config = dict(
    horizontal_flip=False,
    cutout=0.25,
    decoder_width=128,
    decoder_layers=12,
    decoder_head_dim=32,
    decoder_parallel_block=False,
    decoder_positions='sincos',
    decoder_cross_attention_every=1,
    beta1=0.9,
    max_grad_norm=1.0,
    epochs=8.7,
    warmup_steps=330,
)
Rows from block 4 of the image encoder, named by matrix and row number. Rows with one number belong to one neuron. Each number is 128 + 24 x the weight over its row's rms, rounded and kept within 0 to 255. All counts start at 0. After the name is the row's rms in percent of the matrix's.
# fc1: MLP up (encoder.blocks.4.mlp.fc1.weight, 768x128), inputs 0-127
# fc2: MLP down (encoder.blocks.4.mlp.fc2.weight, 128x768, transposed), outputs 0-127
fc1.688 111 [102 119 157 109 147 100 209 124 149 119 117 114 132 145 111 148 146 145 144  91 137 148 110 122 104 161 168 136 138 172 142 118 163 118 127 145 150 124 133 127 134 133 117 161 115 139 128 101 130 129 146 104 150  75 128 130  60 130 139 108 108  91 131 132 106 133 111 135 111 129 176 145 108 118 109  74 130 118 115 134 158 173 106 164 139 139 134 154  98 159 122 145 125 105 118 150 124 112 137 172 135 119 141  99 107  95  85 121 131 110  76 150  97 146  89 118 171 133 150 180 136 138 119 127 146  88 106 146]
fc1.689 107 [140 111 135 127 114 128 167 119 162 141 127 162  89 141  95 120 151 160 118  96 121 178 126  95 108 108 147  99 181 126 159 123 132 121 159 143 169 111 140 104 123 138 145 130 140 135 128 118 119 123 157 113 135  92 161 157  83  94 126 146 141 108 105 111 107 127  80 122 117 158 136 103 166 119 100 118  83 136 129 127 101 141  74 159  84 123 145 124 112 137 117 133 147  86 104 108 118 142 150 145 103 139 128  82 112 130 103 105 145 143 117 166 110 125  93 159 154 127 192 159 114 168  75 146 127 127 123 117]
fc1.690 110 [118 110 156 107 172 129 136 136 141 136 117 112 107 134 154 157 186 135  99 126 177 128 119 125 125 135 120 184 109 129 136 109  81 178 153 129 151 155 107 104 140 133 134 138  96 103 137 100 115 132 107 135 111 119 147 143 128  91 119 126 137 114 107  96  98 155 113 152 107 168 141 119 132 149  82 150 143 116 107 106  98  89 130 127 116 110 125 126  75 107 138 117 125 137 117 138  91 103 145 142 106 133 133 152 131 114  90 118 147  81 169 117 137 167 144  83 140 131 144 154 133 149 101 149 190  59 152 117]
fc1.691 063 [107 112 122 136 164 134 120 193 133 116 143 135 120 158  99 107 126 104 127 104 130 104 176 129 172 122 138 154 130 147  86 148  74 127 104 154 145 108 177 130 116 155 112 131 145 151 103 137 136 143 111 155  88 127 131 104  85 114 141 149  90 143 179 157 148 127 120  98 149 150 165 117 137 129 180 112  76 120 136 136 126 127  99 166 136 123 122 104 104 111 121  94 123 149 109  98 122 127  99 130  73 169  60 139 137  94  88 138 127 126 165 128 118 141 119 141 135 114 132 129 122 117 104 148 143 141 150 111]
fc1.692 103 [111 125 130 160 123  97 109  98 152 161 160 118 120 118 194 103 149 118 108 167 167 159 116 137 127 114  80 145 164 109 134  98 121 109 121  80 115 133  72 133 166 137 133 121 134 143 137 107 130 119 139 113 138 114 139 121  92 177 109 141 100 114 132 169 137 124 179 153 122 108  89  75 155 138 112 141  79 137 134 180 102 126 120 106 124 117 117 152 116 150 170 134 160 144 121 142  83 125 139 109 136 143 113 116 137 132  96 141  94 128 122 172 128 126 135 125 123 100 136 139 125 128 105 193 143 125 159 119]
fc1.693 099 [ 97 140 147 112 149 109 151 100  96 100 134 154 142 147 135 144 146 157  87 135  79 135 136 156 132 175 130 115 112 172 123 159 148 134 155 153 137 155 108  79 123 145 103 109 129 130 116 144 120  94 128 116 108  74 150 137 119 176 115 120 149 149 141 110 164  27 128 126 161 148 135 123 144 175 122 131 117 156 131 144 151 111 141 159 142 126 107 120 127  82 145 150 160 125 125 133 124 136 106 100 151 154  76 164 162 103 156 134 117 133 107 140 123 136 104 101 112 119 137  95 147 116 130 133  99 147 115 143]
fc1.694 095 [156  97 147 167 114 151 148 123 103 115 161 134  94 145 127 172 149 137 134  93  65 141 121 116 136 113 118 146 141 154 110 121 131 126 174 143 160 145 115 145 166 135 148 120 148 143 134 111 128 142 136 127 172  99 140  94 147  83 140 109  97 142 136 144  93 171  77 110 126  98 160 126 114 135 114 135 122 132 145 139 124 121 106  85 104 133 130 151 120  53 107 159 150  97 120 109 137 100 117 157 152  97  85 160 160 107 159 140 135  90 124 176 108 168 131  98 121 125 133 115 105 115  97 118 117 106 119 110]
fc1.695 109 [158 125 108 106 157  95 135 128 128  90 187 140 108 158 212 128  92 101 138 146 144 148 124 147 136 148 111 148 143  87  90 103 129 157 108 117 146 130  97 178 146 107 143 140 177 144 182 130 145 154 143 118 119 129 129 134 145 103  99 149 108 126  98 115 153 121 108 157 110 128 120  85 129 152 131  99 135  85 125  80 135 128 140 123 121 124 147 102 135 128 154 124 143 119 122 138  98 112 132 142 107 149 147 110 164 134 144 128 143 155 150 142  57 140 145 123 128  79 171 132 139 154 116 138 135 111 133  93]
fc1.696 083 [156 126 137 144 131 100 143 137 121 149 143 154 146 121 137 123 125 135 136 136 153 122 115 145  96 177 126 124 156  72 139 107 147 138 100 152 152  96 146  85 116 143 107 113 112  98 100  93 118 132 104 131  62  96 149  95 131 140 132 127 119 100 131 135 167 154  91  77 129  70 171 141 164  96 120 143 128 134 115 155 164 137 154 140 160 117 106 135 129 135 126 180 145 100  97  95 124 127 145 178 144 116 136 123 148 151 109 116  87 117 112 118  90 150 158 144 147 137 139 164 137 127  98 172  94 137 100 148]
fc1.697 105 [171 133 135 126 104 130 119 132 141 110 122  94 124 146 134 146 116  91 157 131  92 124 116 113 171 133 102 149 101 130 101 137 135 175 118 134 141 108 113 152 133 159 126 142 130 106 107 129 116 134 139 163 125  82  87 169 173 110 127 120 184 121 134 130 139  64 103 107 117 128 137  89 142 118 132 148 118 115 131 118 145 126 125 106 163 118 125 101 138  38 105 177 129  92 114 127 128  99  94 148 117 129  98 122 103 127 109 143 144 166 146 141 111 125 125 114 198 111 158  90 132  85 105 126 125 151 137 120]
fc1.698 078 [152 145 121 140  92 105 128 165 144 117 115 148 131 110 141 114 187 145 124 129  93 172 141 112 135 199 108 137 146 151 168 167 121 161 150  95 143 142 125  99 134 116 109 109 171 138 160 125 158  96 153 135 133 131 127 110  81 126 131  90 157  97  93 150 135  95 104 122 146 111 153  91 115 114  97 135 116 139 113 134  89 137 135 154 100 122 136  80 137  78  90 171 132 155 119 118 126 155 126 124  95 158  84 122 149 134 158 117 123 112 102 166  99 153 126 105 117 121 128 145 103 162 138 117 128 129 151 101]
fc1.699 074 [157 191 120 166 109 131 109 126 158 169 157 140 119 134 113 125 117  96 154 153 145 106 107 113 100 136 101 146 167 130 123 134  76 142 124 125 149 138 148 122  86 139  88 154 173 132 105 136 158 151 146 111 105 142 125 116 134 106 140 113 120 136 138 135  94 123  80 118 153 172 157 112 163 148 143  88  72 112 131 134 137 103 138 128  84 141 112 155 101 120 112 127  91 134 123 136  97 123 151 142  93 145  89 111  96 134 154 176 122 116 107 152 118  82 103 103 130 178 109 140 107 168 129 153 141 146 133 133]
fc1.700 110 [112 133 133 156 119 144 148 167 163 152 147 128 118 118 124 158 146 128 137 106 146 142  89 118 105 123 119 178 167 126 173 175 110 113 142  72 133 127 112 137 135 146  83 136 127  74 101 145 129 153 144  92 154 133 141  90 126 162  76 103 117 139 121 121 114 123 100 104 126 174 146 135 180 158 103 130 111 118 120 144 115 135 108 162 132 150 116 126 116 104 104 141  95 175 113 141 129 110 124 146 128 158 102 131 111 129 153 112  82 106 160 154  66 154 128 113 127 149  94 112  82 151 138 166 118 116 139 128]
fc2.688 129 [169  95 112 119 101 124  94 137 166 103 124 132 134 128  79 100 102 108 132 189 148 103  79 124 128  99 128 141 155 127 165  81 111 113 144 139 146 113  83 148 162 144 133 136 140 137 120 124 124  84 123 127 123 136 131 124 129 123 122  99 122 122 147 140 108 178 162 122 106 110 141 119 179  70 160 147 102 124 115 150 156 137 131  99 142 109 147 145 127  80 109 119 172 127  99 144 168 122  86 114 108 135  83 138 124 126 140 146 173 129 144 126 124 151 134 131 134 145 144 161  96 119 160  67 121 133 102 148]
fc2.689 107 [155 131  92 136 111 113 149 121 134 144 114 117 147  95 102 138  92 101 122 193 147 117 140 125 101 129  89 105 159 139 100 136 147 117 154 125 157 151 127 140 141 114 156 137 125 138 113 135 136 133 124 176 172 145 128  89 152 182 142 146 175 112 154 130 109 129 148 106 110 127  76 110 169  89 154 184 123 125 121 126 160 110 111 145 120  93 145 132 153  86 112  98 118 125 141 143 146  99 126  90 138 128  97 161  99 106  77 150 178 105 108  97 135 119  91 103 117 104 137 115 137 155 115 116 130 165 119 128]
fc2.690 107 [107 114 113 120 134 126 145 126 106  73 153 131 121 155 135 101 159 111 123  91 109 150 143 108 136 107 168 115  91 140 123 137 145 119 106  81 140 129 132 128 104 164 162 152 141 138 136 126 143 187 134 158 141 144 140 159 151 123 115 153  97 150  73  90 139 140 129 119 146 121  93 165 126 147 128 117 140  76 104 127 127 128 127  88 133 155 161 123 169  73 140 172 124 115 127 108 101 143 133 123 135  85 136 125 132 161 165 123 108 114 106 105 147 119  99 104  94 101 175 125 128 152 116 144  73 131  89 165]
fc2.691 052 [ 89 140 106 152  73  92  74 155 150  99 158 147 151 134 187 164 123 117 106  71 137 122  99 118 122 140 142 113 101 135 130 103 129 137  94 117 154 108 142 150  92  89 144 145 117 136 124 141 136 118 169 136 112 120 163 147 150 114 127 111 123 145  80 137 127 145 131 181 146 123  82 134  73 114 133 132  66 108 139 125 140  96 140 134 100 126 169 168 108 180  99 118  95 116 126 111 134 137 115 122 138 138 134 100 134 116 132 153 103 172 121 119 153 117 110 138 149 147 154 142 147 107 140 100 125 125 120 134]
fc2.692 108 [147 166 114 114 135 151 110 121 113 143 139 106  81 147 123  75 159 109 154  97 105 144 154 140 152 126 146 196 128 122 117 101 143  88 131 166 100 158 128 150 134 136 102 141 167 130 115 145 149 122 108 103 102 112 101 104 151 135  98 140 139 138 144 129 150 196  51 130 102 143 134  99 119 153 130 114 129 102 144 127 119 137 143 148 141 177 168 136 121 135 128 144 148 121  94 117  90 140 145 126  75 117 124 148 153 163 161 145  91 101 135 132 140 147 124 135 129 130  93 114 116  96 128 161 107 157 160 121]
fc2.693 120 [162 161 136 117 140 135 209 167  97 118 106 149 155 109 129 107 151  95 121 140  84 130 138 122 103 139 106 116 132 161 102  82 136 153 134 111 112  98 134 124 147 141 104 135 158 142 137 122 131 120 121 146  89 110 117 112 125 128 121  84 132 110 115 135 122  86 132 133 130 148 122 122 107 110 142 105 144 119 181 124  59 152 165 118 112 142 143 124 123 142 152 138 143 101 120  71 168 171 133 109 148 132 182 128 133 171 113 121  76 109 174 159 144 126 130 149  98 100  96 111 106 137 123 130 144 151 132 104]
fc2.694 096 [133  99 117  87 137 136 163 139 127 107 122 101 109 161 166 172 127 114 105  85 128 151 140 169 158 116 146 128 123 148 174 173 154  96 130 145 134 128 135 128 115 130 130 123  89 137 138 111 141 123 116 121  96 117 127 177 146 164 125 124 126 183  87 150 136 129 135 139 142 130 104 104 174 163 121 133  83 102  62 134 162 110 110 145 158 135 149 119 146 113 142 125 123 122 112 128  86 122 118 109 126 142  95 119  99 106  86 112 157 127 124 124 110  98  61 100 106 119 148 119 135 126 120 101 125 138 155  65]
fc2.695 112 [117 140 169  95 110 119 113 133 121 129 124 130 100 123 126  97 132 147 126 140 131 156 122 153 152 124 124 140 150 105  88 136 177 121 114 177 128 119 134 132 141 107 155 131 133  94 137 133 145 156  53 174 127 127  92  99 141 135 140 140 145 157 105 150 181 131 110 126 114 166  88 134  64 127 141 140 142 160 157 101 140 136  61 114 135 121 105 104 129 115 105 126 132 126 154 123 109 125 177 165 122 134 146 112 121 112 142 118  85  57 140 139 110 101 108 147 141 154  90 153 146 113 134 154 112 117 102 102]
fc2.696 081 [180  91 142 128 106 139 103  91 106 148 122  79 148 156 128  88  73 126 118 162 148 119  69 145 126 111 104 131 108 132 164 122  83 148 103 139 117 140 140 146 181 144 114  96 119  94 117 165 127 132 127 136 114 139 118 127  71 117  80  99 124 133 177 130 146 128 169 132 157 110 160 157 156 110 133 109 137 101 124 124 103 151 126 115 120 132 119  91 103 161 118 141 150 153  98 160 126 134 125 173 129 145  95  96 140 121 116 138 150 134 150 139 106 157 116 123 127 142 155 129  91  85 137 141 128 160 120 159]
fc2.697 089 [144 132 162  97 136 145 123 119 140 117 146 122 122 133 135 104 159 150 119 126 140 180 103 139 116 101 102 154 117 137 129 149 116 170  91 144 139 166 117 100 139 114 142 138 164 129 130 123  92 142 115 153 148 128 105 162 138 123 150 139 101 128 141 122 132 180 116  99 134 140 132 104  94 112 113 116  81 148 114  95 104 145 100  94 150 192 113 102 141  88 120 162 120 134 115  81 154 169 179 144 158 122 111 129 210 129 144  84 131 128  81 138 121 123 107 132 119  90 146 115 119 113 154 113 146 154 128 164]
fc2.698 062 [124 130 124 115 138 135 122 127 148 144 133 151 109 138 174 145 170 124 142 168 155 151 137 122  77 117 127  89 171 140  87 105  81 104 159 117 126 131 140 147 154 109 166 154  87 109 132 140  99 108 107 122 137  87 107  87 163 174 138 137 127 104 122 133 128  93  92 121 132 140 121  76 150  85 116 135 163  92 121 125 101 149 143 131 144 158 106 138 147 132 102 116 109 123 177 112 131 120 153  75 122 144 116 123 118 128 131 150  81  91 116 127 168 158 130 133  98 135 106 128 128 133 140 137  81  99 178 137]
fc2.699 064 [129 144 107 147 141 164 100 117 125 136 130 128  67 134 133 134 139 119 123  97 155 148 106 123 111 121 145 157 136 117 121 112 132  91  87 173 191 114 135 151 118 133 138 145 129 187  95 113 133 160 126 141 156 110 122 131 117 109 157 109 139 122 129 143 162 102 105 174 148  99 137 131  88 106 112 104 106 133  92 104 140 120 123 138 149 123 132 119 127 181 100  58 113 134 174 121 167 114 129 146 128 190 120 154 146 149 159  87 113  92 149 115 166 106 134 134 116 128 159 115 113 128 115 138 104 104  97 158]
fc2.700 105 [147  90 131 120 165 117 112 117 139 136 130 117 117 103  94 110 152 114 126  99 152 144 143 119  83 150 134 115 121  91  80 110  88 133  89 125 166 105 125 162 109  63 115 135 118 160 137 139  86 135 163 100 113 117 134 128 106 154 128 131 127 122 145 119 130 115  84 144 157 150 153 145 133 141 137 100 174  97 127 131 167 117 177  83 158 116  97 164 180 132 108 101 115 123 117 130 145 173 146 120 104 133 141  93 145 118 108 113 121 137 104 127 146 105 109 141 167 182 155 123 112 157 146  93 159 105 142 119]